A small contrastive image-text model, trained from scratch: encoder arch resnext, 28.7 epochs.
Rows from block 2 of the image encoder of a small contrastive image-text model, named by matrix and row number. Rows with one number belong to one channel. Each number is 500 + 50 x the weight over its row's rms, rounded and kept within 0 to 999. All counts start at 0. Numbers have three digits each. After the name is the row's rms in percent of the matrix's.
After each channel's rows are labels from the 100 images, of 14976, where the channel reaches its highest value: "top examples" is what is common among them. Only what is clearly more common there than usual is listed. The data: single toy objects rendered from many sides on busy backdrops. In brackets: how many of the 100, against the usual share in percent.
# convs1: grouped (8 groups) 3x3 conv (encoder.blocks.2.convs.1.weight, 128x16x3x3), inputs within the group 0-15, a 3x3 kernel for each
# convs2: expand pointwise conv (encoder.blocks.2.convs.2.weight, 256x128x1x1, transposed), outputs 0-255

convs1.74 076:491519438591526534460483458438583410503518566511543478524527456477501530543577494488506476551520498508478501407602476531564549513622417400641511541585359560507514570422440498560541585544537501466540455558471475516453439481538473585581541540584450505549454503480432518533465531512455481559478455485499581452463524531457549524538575444469590531556539514479469495514511537515491480464604555444595475481550538454578467514529524535523486
convs2.74 089:494519485401483560546448465528483429495574462587448475531502528521480608516491445481442495487578509567535511474628573502535473463575524481510535471474469542496529554516490536515510528480420518482413429458437493568493492407455474556570482433387519517521500475487469457549530568447403519414515482544502443597520511399516442590497543419506434579475447502424496507455498527562412615477553488536549560493467499463537394423478504498520545414510501442454447500548439563508550433461418485408481455477529568457431534423487428507549569530438481461417456427456404466452542471551492589361516490509544495505584443480546557551571459472511485487494453437531607492586517519533397466597516558586510506488434600504537460503491583551480509570517558546467481482462542494493575511498505499
top examples: grey (35 vs 8.4); white (27 vs 8.3)

convs1.36 112:489498497501543503469497507564453475484560507523502444461514523601558515441442502565516500446427459557554540510481529475520523507517450504499495521480485536524488485527525487516470467486483491496488584580540428430470514500538442496473542510486475454487489520646471459372512515497490517494533502477513506499439452505535509524427545526505538480390571541555588570394290379515665566519571502545490482453516542441461502575612551437411478
convs2.36 097:453509482532496505508585487537489437484512493513473464525495512447517452416530510446496467541544554496389463474587479514516530608537520474476482554563396411480439501480427485521617546501477504547473606448513585533479516499439485655445509550531525565515525541496428454480588524447502496506482388469463548534474527484535455518473557464605546366480516461465485487525500556532465575505509460455518481428421484464493508432435483510526484419410443517484550540463466465450499460514422474592470590474545519499483457439545430505507456482463447539477403474513483465531457500426566458490548537433647521479550555590476502465477477508437418605536491424461563576529547554557504579451579497437573484443517529477583448498505496541595464471552603475476417540429478602511505493384563440
top examples: snowman (25 vs 3.3)

convs1.105 060:603558464521510535469565414470395522491504482481430453446458521466526541493580539493512462561587448498542426527424498373467521454438487382652502550687538469614484530517502554510517512538452450475569545511511531562536473456559457531548466524517480489447514500498523469488460517489542466582456492405479451453527544511586508404462485521494474496540457487495487501576530574467454573502451471448553546477450499492581524583504515494446538
convs2.105 082:487456510497499571459563549604467499562440495409533500475503534479502525492479490478553492526385453443564551528542500447428496419590553453539496454482500505444485561439591591560450586469593499427477524480482522478502496560519437560539564564514491566550493406508508452473466473429498510528489478420535404515544468459497424543530558428488549439594493482416423453498507520539428430486468570545473467559518487464530435552522564472449562663448515500601526505415578551478522519617555461489428450463547554462460538457501515459555433494485454457574507523467415508421429525552448511476431409503473482525507572534571529537562531463466461523536562457540512531515525540456468397501478531519506523507510501580449593544578605466575405487579540462414497519595514560463494574548527558
top examples: black (26 vs 8.1)

convs1.52 077:463424618499477499483512504538561596499489522429487444457542531599480524459255468522557492432473519497495477525503517514503474541508475506501467499478535483503456519519511481499527482508492450558501408503561456499431556441454461539482484505490480468493525468471506528524487534640639524607472482411501530518468422534499471443516499477487489453511434431512439539554496529564528459552466465531508502413473523394499479535486547642638502
convs2.52 097:462467492530464494576494469425439417401513527523502498460468459480438485461469502460531396477424507520485597478560427466561535597514514504478590456437464448423467450512476541500467496518515544497476451454446538536501592497450484530481523440608549448423596461469489457544418444548550467524429457447449478466492463440435480449476487565511431642451459561434469506410473546519453494586512476471482530417474553577542518513443509489468543600518563460483545545593483434489568508487577467512551528440509484516381489443426446483483501507481457387505450434462514421442448553439456445483438524453500468430474446398461448536422486483593425509534536443512489649496505511483447491503445440544515494460489473502507584498589491450479505619499446551561559556419530511439480612564469479
top examples: lamp (25 vs 3.2)

convs1.29 120:498503510486527477506494495482513513465486560511495502490504492505527494510484510516504504505467518514470530546462490566408563479459535548479477499511525486573440423619460384698425486518477532469498533403550495513488465561459455589484489520501573476498583419514525469502439554509483547473535419534480481536593392553500493450471392577578395618504485502522512505482504494475515499408516515484549494485534493436599467430657400430575497
convs2.29 105:446521549491589457523489538505558539537522493537469531542513500488434533534628573499467531477526538562585578581439494491569468502556501495525550465408511413519522515477439680528489481476461560509573500503554523530499490560415505491516476495404559488461499491483508510466519496490554486448502555527392500549530603566513485451578467454431522496379474561434522462441434498366500524510514438510496447593521543556563589516365535542525533576453511513546508540474495456563533543511595549446495415506597555452626495487471475470436478578509456479442469508444550486445599483466470494412475504504572476524402508495447517436447520579520524461467609515414468520473498403467469439430498478495484522524448551476490575547385403551561482515515486509388502507477428442522484516475544480
top examples: umbrella (45 vs 3.5)

convs1.2 093:543616406489431477450383605453513584486633457490515452499519512477467502494510504469444457483563504470487406507457481497470531513494534474506530554515516488535473407467409452390463450406485469463442513475491486448483546521531459480501558472490514478470416428435440450545590649485566507409531397491451459418432395457467477476569583531592520445467412517580468491574519498480536485503461501516481514462491484478502524494547452512524482
convs2.2 084:482499556537582488520421462446592572461412516412486504555448449509498481485465513519608533540623480565571467571494488526458554511629484471572432483522570520528550448493637578563536478507548527467470485523551448469470488459532458425564447524518521511610449354543632481583504400455456491379457486444536472524532471517580540483545562524442478470519414454446448502522508516472560465499454514472509445501579524540484543444497542571529514519564525543549559538548548483534531431583532495519549498481477553469500522469494597556572489466498475524518533435496464544526487502471539495530440511529573450494474450434533570449537499457544518490566574512528368541484541497461596552502421403446484514429482555547458529478399481479425449476489435546357561470484460546473445529461534540
top examples: red (34 vs 8.1)

convs1.106 118:502537520467429582525430460518662410490360532578452542461521552496451476547523454477509513523466507536529468534445442540595431446512522416497561509423518587464416467483527562437516506495502487424503579480491453552490522480507518509452487521528495547418461482538537548476413428624596420440460551497431500553524421511511482476510501477495534473508470514475532567548393471565530472444609442444594482512429514488456530569465457477524483
convs2.106 104:490524486567474502459399384481410538413442536479473456451528454477546444460482551398487504508512523506464490591510476546409535507517502484430544674534454518510446371438501419480467573440549518482527519491503476651497592513561547480419500554422483571435529445478499543496519540465544561511521524524406469520465486590441498496422593526462470487500497392541486564591448501439403504517507535526492517423418516527403478430572478472501440523440472408420487476525466492483469517517576452486530482477571467471414478483475486447542500527457466390552542522425482527502483442593483501553452455514505461466529549425496453512479567482460440476442582525454490530546452469436493564494542487487594527525487437486458504579488482611503525572421495550529448455389449464491540544430567449
top examples: red (26 vs 8.1)

convs1.34 112:519476524494502505505503486468552493413568517497521476436501524519500486506529500481511483482510499496515492492529468497562444512506475522466503472504535500490551528460478575470544514507488528487451575455477514489466488571442471536471576498497436531526328667472406556521466523448531538434540476492520478544508426548538450523526463467508519495477521462580415528613346523553461437576384494643381498533481489404602494424615456441559529
convs2.34 099:517513466477525559566423483570574523514485510451436463518565436435527515498462489578460547529497445571456542532453517570523498520511503550438497530517493460534433591437450448500439463470556421498504578499524496469528605462598567444515460545528452545479535509523565531409484501495576498512497524440471503423479577495522474523454480449559552445443436502530466494497542510511373568473494539587471521490428502524519565517439473578475592677541563459452570467503508519513584460540548545582495419474521563500539554439434579418490506485482365525583478469484472435519455473431468455476459557470472403536395501528601427493450489469579497456604470566520446577475504431541582488456591458575508442491447518532582542447450529489468530518452524460529534523484494333455503489439512442
top examples: umbrella (44 vs 3.5)

convs1.81 110:500458491517498533472555442478487507503523500522482500547534523466469426562441502470590402505616530536441538496557474558522467538468518513503439626663514449489453591522481421506448462492538536484590468573502573510411432489453559624506473436572524505468535682519491388593471436486525477632481543458504464514479550506463544488495461502531528487461490523519573484522541459466392571489493491487448555464525438495503501508476475513486505
convs2.81 098:455484501476569473505468593475380447445418458460481436530480531444559533477555556487546547538488482525563582521485460499496555484441508528429520526524528533371541480474411444564514499452522580484506512387546497570549498576480525479364550397485453489475549426522491555450481451574500571545474458445451515561534506624448490588516567439536483558590510531438420644486451496464575481465416501422489483397408490394498519459485458535471545484539413487474430501546521511543484439504413429511419451381449503531432507531496473480474502525501494504469446501477427357536433473524543499443465505538513544525524491480553458481514520502533500531458475399487464512558575460504497587418530529451385375528516535555461534497453433512480459473455490521451445488527453519411526533519521530
top examples: hammer (26 vs 3.5)

convs1.28 111:501476495484504492506486510533449524454524488499600425510526509492526473479496495529472532418525554462566479514502474477550520487528468475463516611402510525438554470539484500516506536414512527499484498458477491550471448571502504475472535472457559454490479436551472526489538430532355669446480595455526453539541479463415553466542407491517488537509589391489483497484487516534509514496478525507570461485430529386556470534576429613298597
convs2.28 114:465526490542636500568544420482545515506534509466481512470494603457498483501381540529515571468512433492507491506513507461499457523585496542425537542533452559503414397451755603465488486487562525518592533514533458471445506482541515543511545425479587552422644483571530479545480497518532510408549534523532462498525442494473525445503471485525508482540448524469522495542485412553619480474478455557531570587502389480515489563525541502471453483466509505538511470481447462490619499438511495607582494597494581513615593445490611528479516583520574564527525512453554505435527568564523448510521539525550448566481447501459604475592494504497540515506442462534475443480485426487445498491586532485548459517490501469470523471521540520383548485530498470475478539536526476477511542468449458
top examples: umbrella (29 vs 3.5)

convs1.115 101:497572528559428500488471443493570428541470511483481490467548488557467453476498491543629559599475426475313408488483534516576537518525488504460491477486534487557531490515522476449495491496480495587587492498508489407437379463530535661472578467485482525449462521470547443461505505501494527508498464478406501488534564492494455496526503506520546449498462496451526524520545433425482440492481511497592481483422451552644469556516450465355466
convs2.115 101:520512439529492455484424517524480492449546526410475446538479456548551399499482514492488510564556579499439523491515560499555496554513502473518561492559599457470546497448517566469447523512422531488502482417522390465498516558484504480471460500506486557449551481544668454550541421415436489450516499565506477465481523447498559577500455456480458428479589427476538404435423439515524547430505528549535525467541545454531495543455452593454394483442430463490441452500515529475540466603479525515458456470486402503573459499527697395536514446446520451477533510470464461532431510435453531548448501477559467488482506454572512570558521352522577411460465463472530426460512581506448578424473467567468528512596492513480493532560493483432490449459492468509520476498532474418446595626513577
top examples: grey (37 vs 8.4)

convs1.76 098:508539500506458475499500514487518473449501443450574496519486513510463503477488510494487529591462541526505559477568458532479475553409547552493467460590509439514469466550486519591512358503512502480506513490482486461476458506471467579459445547459521483485545473517511493511481586418453666396450666428450565487479546508463550499461586456404547511354574480537439405550445509528493514463496530525483474504474485436616472416521534400566529
convs2.76 098:432483467517415500489568469455521462466443516617462570513518425423494488495617470515455469590482607535478397498441480470527606544475471532475548460432514531426479519507518469491510447528439518478436487493454570525460482587454547512485590498465450546457452523492466434484468470487490537494470466488443515554432486570449556568477413479439490553492445560532499470533457470533492545443464509463447440582404486436576532454480548594396448428504480542475448651504508495499558440491557497519488503450490452504527515470432524429467514471531582454548640476460504428574586464497415562420449577409495474566484530477430588478445481510593447492458551453475431464455491487441567583410442470579448623486566526513432504486549472443443497605503478540535439488477475498444559460519470520
top examples: boat (33 vs 3.3)

convs1.27 077:488516487497473530491500495523436517507590421463515570488470503488499451509552521501488554502519434484473494476604590487429357544510545555508505505494579451494462444440483623498477429572519508517419437512551561448474495519380527578595468509427476438503512485536525494494528506519470458494513533512470505451518477474478527478454585524547363396524479571518505497502538531509478523485487512541544501436456511529470361602644597426378526
convs2.27 098:569547470451488501491470500556445568550483488609494480486505496593528525469576522446508518514571582424480438476544553539550496577379544507449581476565534486627464464541467519509554494547567530505556513498379426408508470569552485471499471454510480439475538463450526522485542443478506533484452594461432509482464598513574496457528533488472511515535470542531574483502414380474533609425482483569484493485513552484417468491590544446524451484503512512511533560412433584497420450551464484553456491489513479435539512462520490522461474500451378580480541470600502469541536500465422500513520415550487577444536479578490615529458519443473552541602523454481500545535512513498555547551463600461483550404472505456487578569431605494566430474460452532556644496544426559430488433479520505
top examples: level (69 vs 33.9); barrel (25 vs 3.4)

convs1.103 071:451584520545470529501501503409536485505455358487574492484435492476516470502566475428488528522620571429478495466548456480469463491514469429562520500674586498606466511572535521562451424532490519570452478584488519524488492478565508568502469527439489454455528471511482529490458527490408563461453484540478452379483567504493624511464537482501444484443448480457518544464563497472632509521497513505462433548462491453549536532584597428479482
convs2.103 089:481557454507467433571469532528481486512510504566505546562523504531547441543467435509438488472467501387456478514476453543476461523441507518443527451501501618399476505569428467483570528489446551510489409641501476418441435514478487545516525561459525428511518498501500454541512522377461500496458455394533502541484398510477449411488393570508500471485565489532536424419608479500421466464422466515436568506454537494573458522487521564502403434502563476495551457462423481465604548596543428515505484455477494511487569498574520528462444464420490469550474555460416440548555417534500478461449523471462531495481444470474553523367497544552460532520419474559429475565431613490557500476545556556433463523486348512477517444467547476533539472492592545444565431587553488528545513574473558
top examples: black (32 vs 8.1)

convs1.93 083:447486509481521453566584476492468519465520484489505496480528527523539487477380541500513406488448453452605471477505498474475465524480522415435518559571470568676459569489463557447519522527462445464518523529531483599453454478460602453498419595486502484470496368435515741440421519472580537576621505572463540503501452517501521466529503473511503492516485490486551524457555500475557473503478518502466539524565485498540494478486506473491484
convs2.93 091:576417584610529466544537480453476503525544502477487490500467537517514505488541607465462469493418456604439533419557516550525513475511487489512553449553559561417454472466579514398529538571495518433411510534397546505484442520502592525429486454493449437473462568520409524385468532444485463552476432539499495510526551442470434493425438513464477433542443471514450479481490436474457491466538489527522404445523425539529479511486514560515552548515603461491428447496476445509500497560490534506516547501524569421509564397523474608582513439514512466447547541435515480456533455500470517486528535586572513484517450495460586551547475436494542472491565514507467657478443510471556411486368418484456462514560471509445551530538523483410619465489513605556414543419436574503512476422407443
top examples: candle (29 vs 3.1)

convs1.6 092:422474458434396440523640685471499455494497494450532483528504483520473536491477539436469413403523445461574467495477525529538505552435478430523463484520463434531417641554471526421565555462513553533586489491548541445453499462532521535491509526522551577529560441493550441562519526487447568443478449522425522452487355578554495497562529431461464452441395500460481541479495536524579538519498512548465518547475487498522490501487452519490481
convs2.6 095:457496575492557554464515504550572466526468540472542511539452531466443536565487464478542528483601474450444508557475422457545589531575564581423512492486467561489486515436463632439548483558504539503543422504608549538532453457456459462471473410540530445542382524468531554572421501432501502499381489459463549506485497445523534491647463436441487527527453466520550559492448440493520416530465507559494556391425512561518453448504467622496474582446510503493442486451418518452458527481583538463449465551557576427493598492592474480540508455594464465469530483466554451455433464525478469620507480382435469585589441552474533486540543468557550497494519547527583486491538546501562479492534463530570458443544466406519503503558526436483520411527541461489381510481499442497471483490571447
top examples: flower (28 vs 3.4)

convs1.7 135:496386382596602545457452503523461474466525483502479524502499512486490535505508485560582361456633559431403521510520526489492500501483474506502510465505491510553520496597584479428503531455445501512578480399461572569444505523515501489523487464481488525580480425515530471452458396460557548455449563528455558607497366437594508475453406489583468408502604535500485532480473504502523461484515524470434434571524520511475468529537491464487532
convs2.7 102:479494423476497500433537558572465518465549538491460504419537497467528524462440500452450532513381560541484452443478474397478510536523508490465453587526480607449494482432521334495581611562579482499454621508493454524425464484522618429553560560464468484369476436558555550448509470558512566513551491492417570457503450489491509491451503547576541446492449442498463510505457454495547502492469543535513480481511525395509481521504464551546489549514499491481483568506487530537444541516483492482431532505476452439424539477515530415449557509477551525545574486580463422459429583398437410561462514432441476425439491432530429414521428516527569545419457450465511451463577501458531526523546495406461486444503536586497464479477400527532531363481537497559511402439454556426423489477536500
top examples: flower (30 vs 3.4)

convs1.1 079:546675593430452453522360446518479531494583515495506451504468511535503502492527508551498512497458479385478501513482506504486519566504498547442530495430486492459492396558501512583479501517572462482445463490553601508530492436478458484494508421544501553563528575507505521528587581508509656412522502432467592495432462549624415464483555454645590445475535511523483447462478468540476534495515512509489490547436542470506481480490475461529518
convs2.1 085:498479486565466514494507536533506532537489517489574487539473525496559533391501552428564539523581489466538479514523418550424550468542509638511526491454501474441470532518466538497576521505471573520493468525556512472499481523556463443492522614487491520546556460411608553541559510421536546455491499504504526533621502496486559452563553455516400575614589493549556421442594495537548497590503527458491597495540478492471464493474519462605517523582514477470440531507516549521510426440595429471480413550516508534643453502566557378525526463490495539561587497411489521523448383508549507517458531394521473480463474573474487454539385561594439480494477577492491501487442533442513482498518375457556493557365517558521453547487527484528513411493555449490499525566459526510460537616532524
top examples: red (41 vs 8.1)

convs1.112 086:539512490498523467458483442450507506496556438492516487414485567540475445421507561457561559457491527638349472577489503547482513509449479490478441540472541477555451478466495472440514600501505492583712426451459496446439558454419492611505444469555480475506549511469522561514540536534521506510438483481473420505503587490473458510487566520428476541478477463543460478418517492484513446505503530515494502500494456490599590398500552469368471
convs2.112 107:476507504503491520482479522499484542498496486408504455479482478595502456518492574422501570544544544494462412549493473547413512493444584480521488491464462492513426375395504435473397551539460608542510391486467471512596496497469423419447456512498481569466483470563562538465493527469479362460442478464516448439420433431553454564431631459529507429389476550471475481452546530550486475536512529479564482462509514480566577533464551468480555424482505591426505465449455534529513595491527545491357546521501467492504414432500519452452499539512460419436492481486489455522481457487549458567497532475512479561530506432492474617549542503504487464488550465407514517526445559493532502489561531608395536628513508491564478513517533434498514505436502655560483469540604529467513428489542400
top examples: grey (32 vs 8.4); pink (28 vs 8.4)

convs1.77 115:454485543507603508533442508464376492495626534523532429460448521500481499486485503441574526536514531533412493440424493483641514550534549562463557396528495532519447588571526496336447459427504522524499490494494487523538498425480362382521550653570547533473554495512524455519511481508501470505512497489514515506452505520504472483608478489427418515499488498552422459485460516455564544495557523456460494515509490481441447427548546497562488
convs2.77 095:477393429509453575472532420526496547493519510473502538479481443483480480527445576464544566510611410527443456512502487419487431472422503430485464415573675458577473489510493510480570443448481449589523484500503469547474417446502453484526365444531529526460425473483424453557487459530489519523551523495491550491395443437525487538470494502454585431483453522463554484446399521475462480469464435482488522500487472577508485414460479557443452549523450500525430590452473466453527475475405529511504437520473511506568486478562460469494490513442403549476406608512511609513520401632492488464499503478509527507515482441433576444433504572543452475497479427530517484438547554555475483629405450467565608444494531545477448582513420560454492473512464458535482493515450427515408597524512504
top examples: teal (30 vs 7.9)

convs1.122 104:488470508556495491548545463530514456541500506502560522511455469488500437497511573498337420632489414498651558541455501500472552548568403549544492453540533508440451479435494496556518513502461474428458546469452522586523493487529532465391532530526466386547531456400484534510460474528522483471508516463462482508491455439510492455500540552507454499530493497504514478535530458486560439485425466569493412537567562438417500575366435559635522
convs2.122 107:507570523564468575599635481492424505452488442481539504509450460497644505516472561554496494496561515562425473500526485588500460513557552503557444467557498505533485497478542572466535510486457461423470615539447514422541521445525507646495466413486555534519524554574407570465458528516516524627471537472591436488522511445479490550530495470446470405517559429492441533508512485500463543507478521519495467433474549521482538464455494455505567444668519513450477457467524496530538429618422473527485515471430477507526514466488621483659482473525501500478471435510557503473528462445469513522552474507432589558480528296583444528476499429527437498480479521501464460439497557491564520568462509458563503541575483508563508448494552467508504422446492546406564484505469521468461489545478584
top examples: grey (29 vs 8.4); white (27 vs 8.3); pink (26 vs 8.4)

convs1.107 109:460516517506493544466435506469399535603500391362609469555458464534580437457478534519521494487521488495455505535402545584481414497602440499496573424499535556481468494479529520522455519477519580467484467590450436463550501475498473506463493546469502473476536500490495511511561449440405609535519385607516490536533514442472496540460501483488487518543523490542483418530553485532431577495475513559454479453556440537498419531639507431417588
convs2.107 112:538502385399493524553492521515482493434490520473402531560440540476429450446438495415575493548538523513496403615428468440447617536501490440506529503521514642414499451498483635533563523460471431483513486408521464498485480568517540476556524468521488497519496519495526535550570478502442539481533440458492469466472366545536506528523475510571528431434512556558501546446534514478482499513467586513497528456458394528469573510498470523443516548523600501486479496416560505534472459511373509517568486559474391458458404622538561490529548520524475464502550468565549405469527540527530502455453529458500477466448456440467512544508552565476491482387517478503471580464463445504421543504465484571508491527466488477457553455464540471551437491440416506698465407537438585535485428452501511
top examples: from above (62 vs 32.9)

convs1.97 131:520496499521466512559544487579485423412666470461364578449561428520498518552477516456497534498458544552503502513523454445543448426484538458533419551442580555546527489563514461448506521482501437513527519398487599560455502467542505442499516524514508530500496514500489480473435571499505368558525484446491597425479416581567464484548518497511499475465494505436611460430475522553461494549444492458608440439502526448582553498395556499515466
convs2.97 118:526514514499510499504483493470499522518482577535521495484604495387508470415431501514435496483520508443511430507494508540439586476521465532536535595551487512531489467533512432530482533634500519543552476512510501731465474540435564544552627544525479465462443509474510517499359508557548497455536520498510570460559480460517507432603454469597566487532522489412490491508487468520469512512528596488548537489504485408540540496535482506529426461571561535515520556517576552479498670437509450468532533578422456569506531503421445439498387477554429453484444497578456540546463505545493543448435453445464470469464585611534513538577525463474484545446439500519576571506475543476520493532477443415606490597499585472435477411522445503422496484498519560458583528430516473500531553503502500
top examples: from above (79 vs 32.9)

convs1.30 072:463482495550489505493490482489562522500458463555490466509458463487485534480505461475508542449563475603385491520538475514522453500440448459510538587566505480554470522454523495416557515571447503484468458529406473540528495484550486538593436464476527422545442543543543541499528540494511527456543368589592461500412619473473474532609486516474558446491494586478499486515442503551503514495522487454585437522500423483478492544411637566644358
convs2.30 100:461555517484451498525582505565432514483412523456516482515483476556549510482497429581559466486437475455492444578423427466481466494515474447519508522517634516495422499532518623528437547530523540578483459413444512512446611414414565568444382421503584522495594491552465414563530519415511557491429538561493547472474534487556469498474403473424531440531513464508469504438488522466536388518493588477450559466518542482478482529421497494485502553492564578592446512585543457553556549473517471537430489494586480497529483501440559494536464444506523483476493464454517604490516523617461468529417460622519525586531457534510505552498437543420441585494645466601480604473503495493499490579515493409575503488472504468483560492497547464445518501489539466506520525559586540427513602486515460
top examples: umbrella (25 vs 3.5)

convs1.70 087:492523557511546464480479500465426490374537476552417480457543499478560542494482525507450519480566545502519495528548447560561487489556454499510491599471436545431577427502601396536590379457513506534488520565518546490533525509397471574510492622514461509556499516525501573486567519557490544570385507598496527500502552513488532488433516602399581537539461444498432552470532504482583417538563464454565549492501593448541542478499470551451466
convs2.70 090:492450446477501518410529511519483543486523427533493513477498447432563480448439504510543433447440452453547517410653551487550428515477594557588569616611541521523618547462527490506597487493543567447507533524431550416437420534417423498541506531459473421493521559506430448506439501511454544469441535568545520465497490470528533503468477479613402417528490407440503460530475466453534652479477483502454456492448466474508478520563537505563512452461480455506503456472520408517591588355407529523472458447508450444534534575471486460500472535437464500472446501501457405495484492528457429415408516523452453441510489525503515449507476527436621551526462483444536520559539475512534531478405479496485463432477502530563550582483468443552526444516546387407483483508503507478459495451497422
top examples: white (32 vs 8.3); grey (27 vs 8.4)

convs1.100 080:433466570477402557530523463575624411619427459511525441439489506546611477500529458427489512437601540481507503540537478583501560457482526430320537469581517561535502509471507489451482509521513492479417555506545459566468501474493468482544454543530546575544529462434471559520520528486536590519487463514530416474544638513556472413553493479582521538468505499470499459523629526493512496529513516515536479500463491414493520562595501491484501
convs2.100 102:445538513472507509566531487469478556447454515453461496520532410516530454525473470509505520481470470494548605562505568529539547501557520498491470506508525573540430562588574477467379518519539457518490599428532542446507414527491515531409541499521506510488460589446571482410528523441482531484628476523545533537475591561482496530566553457518503444506585488603361629652569530579580449627517476482477441492475521512575411577526462492612484512498518505545515465461449501422416451559534478415418464462432496568498570567463472511442553450525446568546499471477465517491471523482543448548602495642484494497548487483483519520562545482451556531574413528540507521496467600494458521521576516494468495508496532541552535490569528555513433516407403456471474452437520492444433534521527497
top examples: yellow (35 vs 8.4)

convs1.121 071:488505544453467486512526476511468536464428436526595457496529470467433508449539493514400407443407432459433449460481551490447549487550533493563547537567489488575431502468551600477536576581398503411478515479497566508531609486636357581418411444422514460549476437492521530507561567517502492491564454457483530521488443512473430564455546557483457488487417541540469526528485495530528498493548472498460453533468525494451500494443415490414579
convs2.121 090:425583442535450446618504544498398450502429442464547591497539493489510468550497457515468512439532551487518533586483481517529419474583571492585481529484537617476530546520511547422651618565500457457475415420461582491507390515571569460553560505500484561546434486492509460497515460444527547543462397559518512531537496440614512529447473472486458487495500583533526583477571511440525516503469511506486467501549437489517512464590512589534449452471533500510507551515568520486543508468475516560526532450457590502600454552509498435612566557499466537568580499570530481470497513497573453588357424587479486528493530495479514529567493413542480564543529432552526519566489555480578512505567430570519495420433547488466519534537466472482530529610454519487537417476499512476507459377481498
top examples: metallic (60 vs 33.4); white (30 vs 8.3)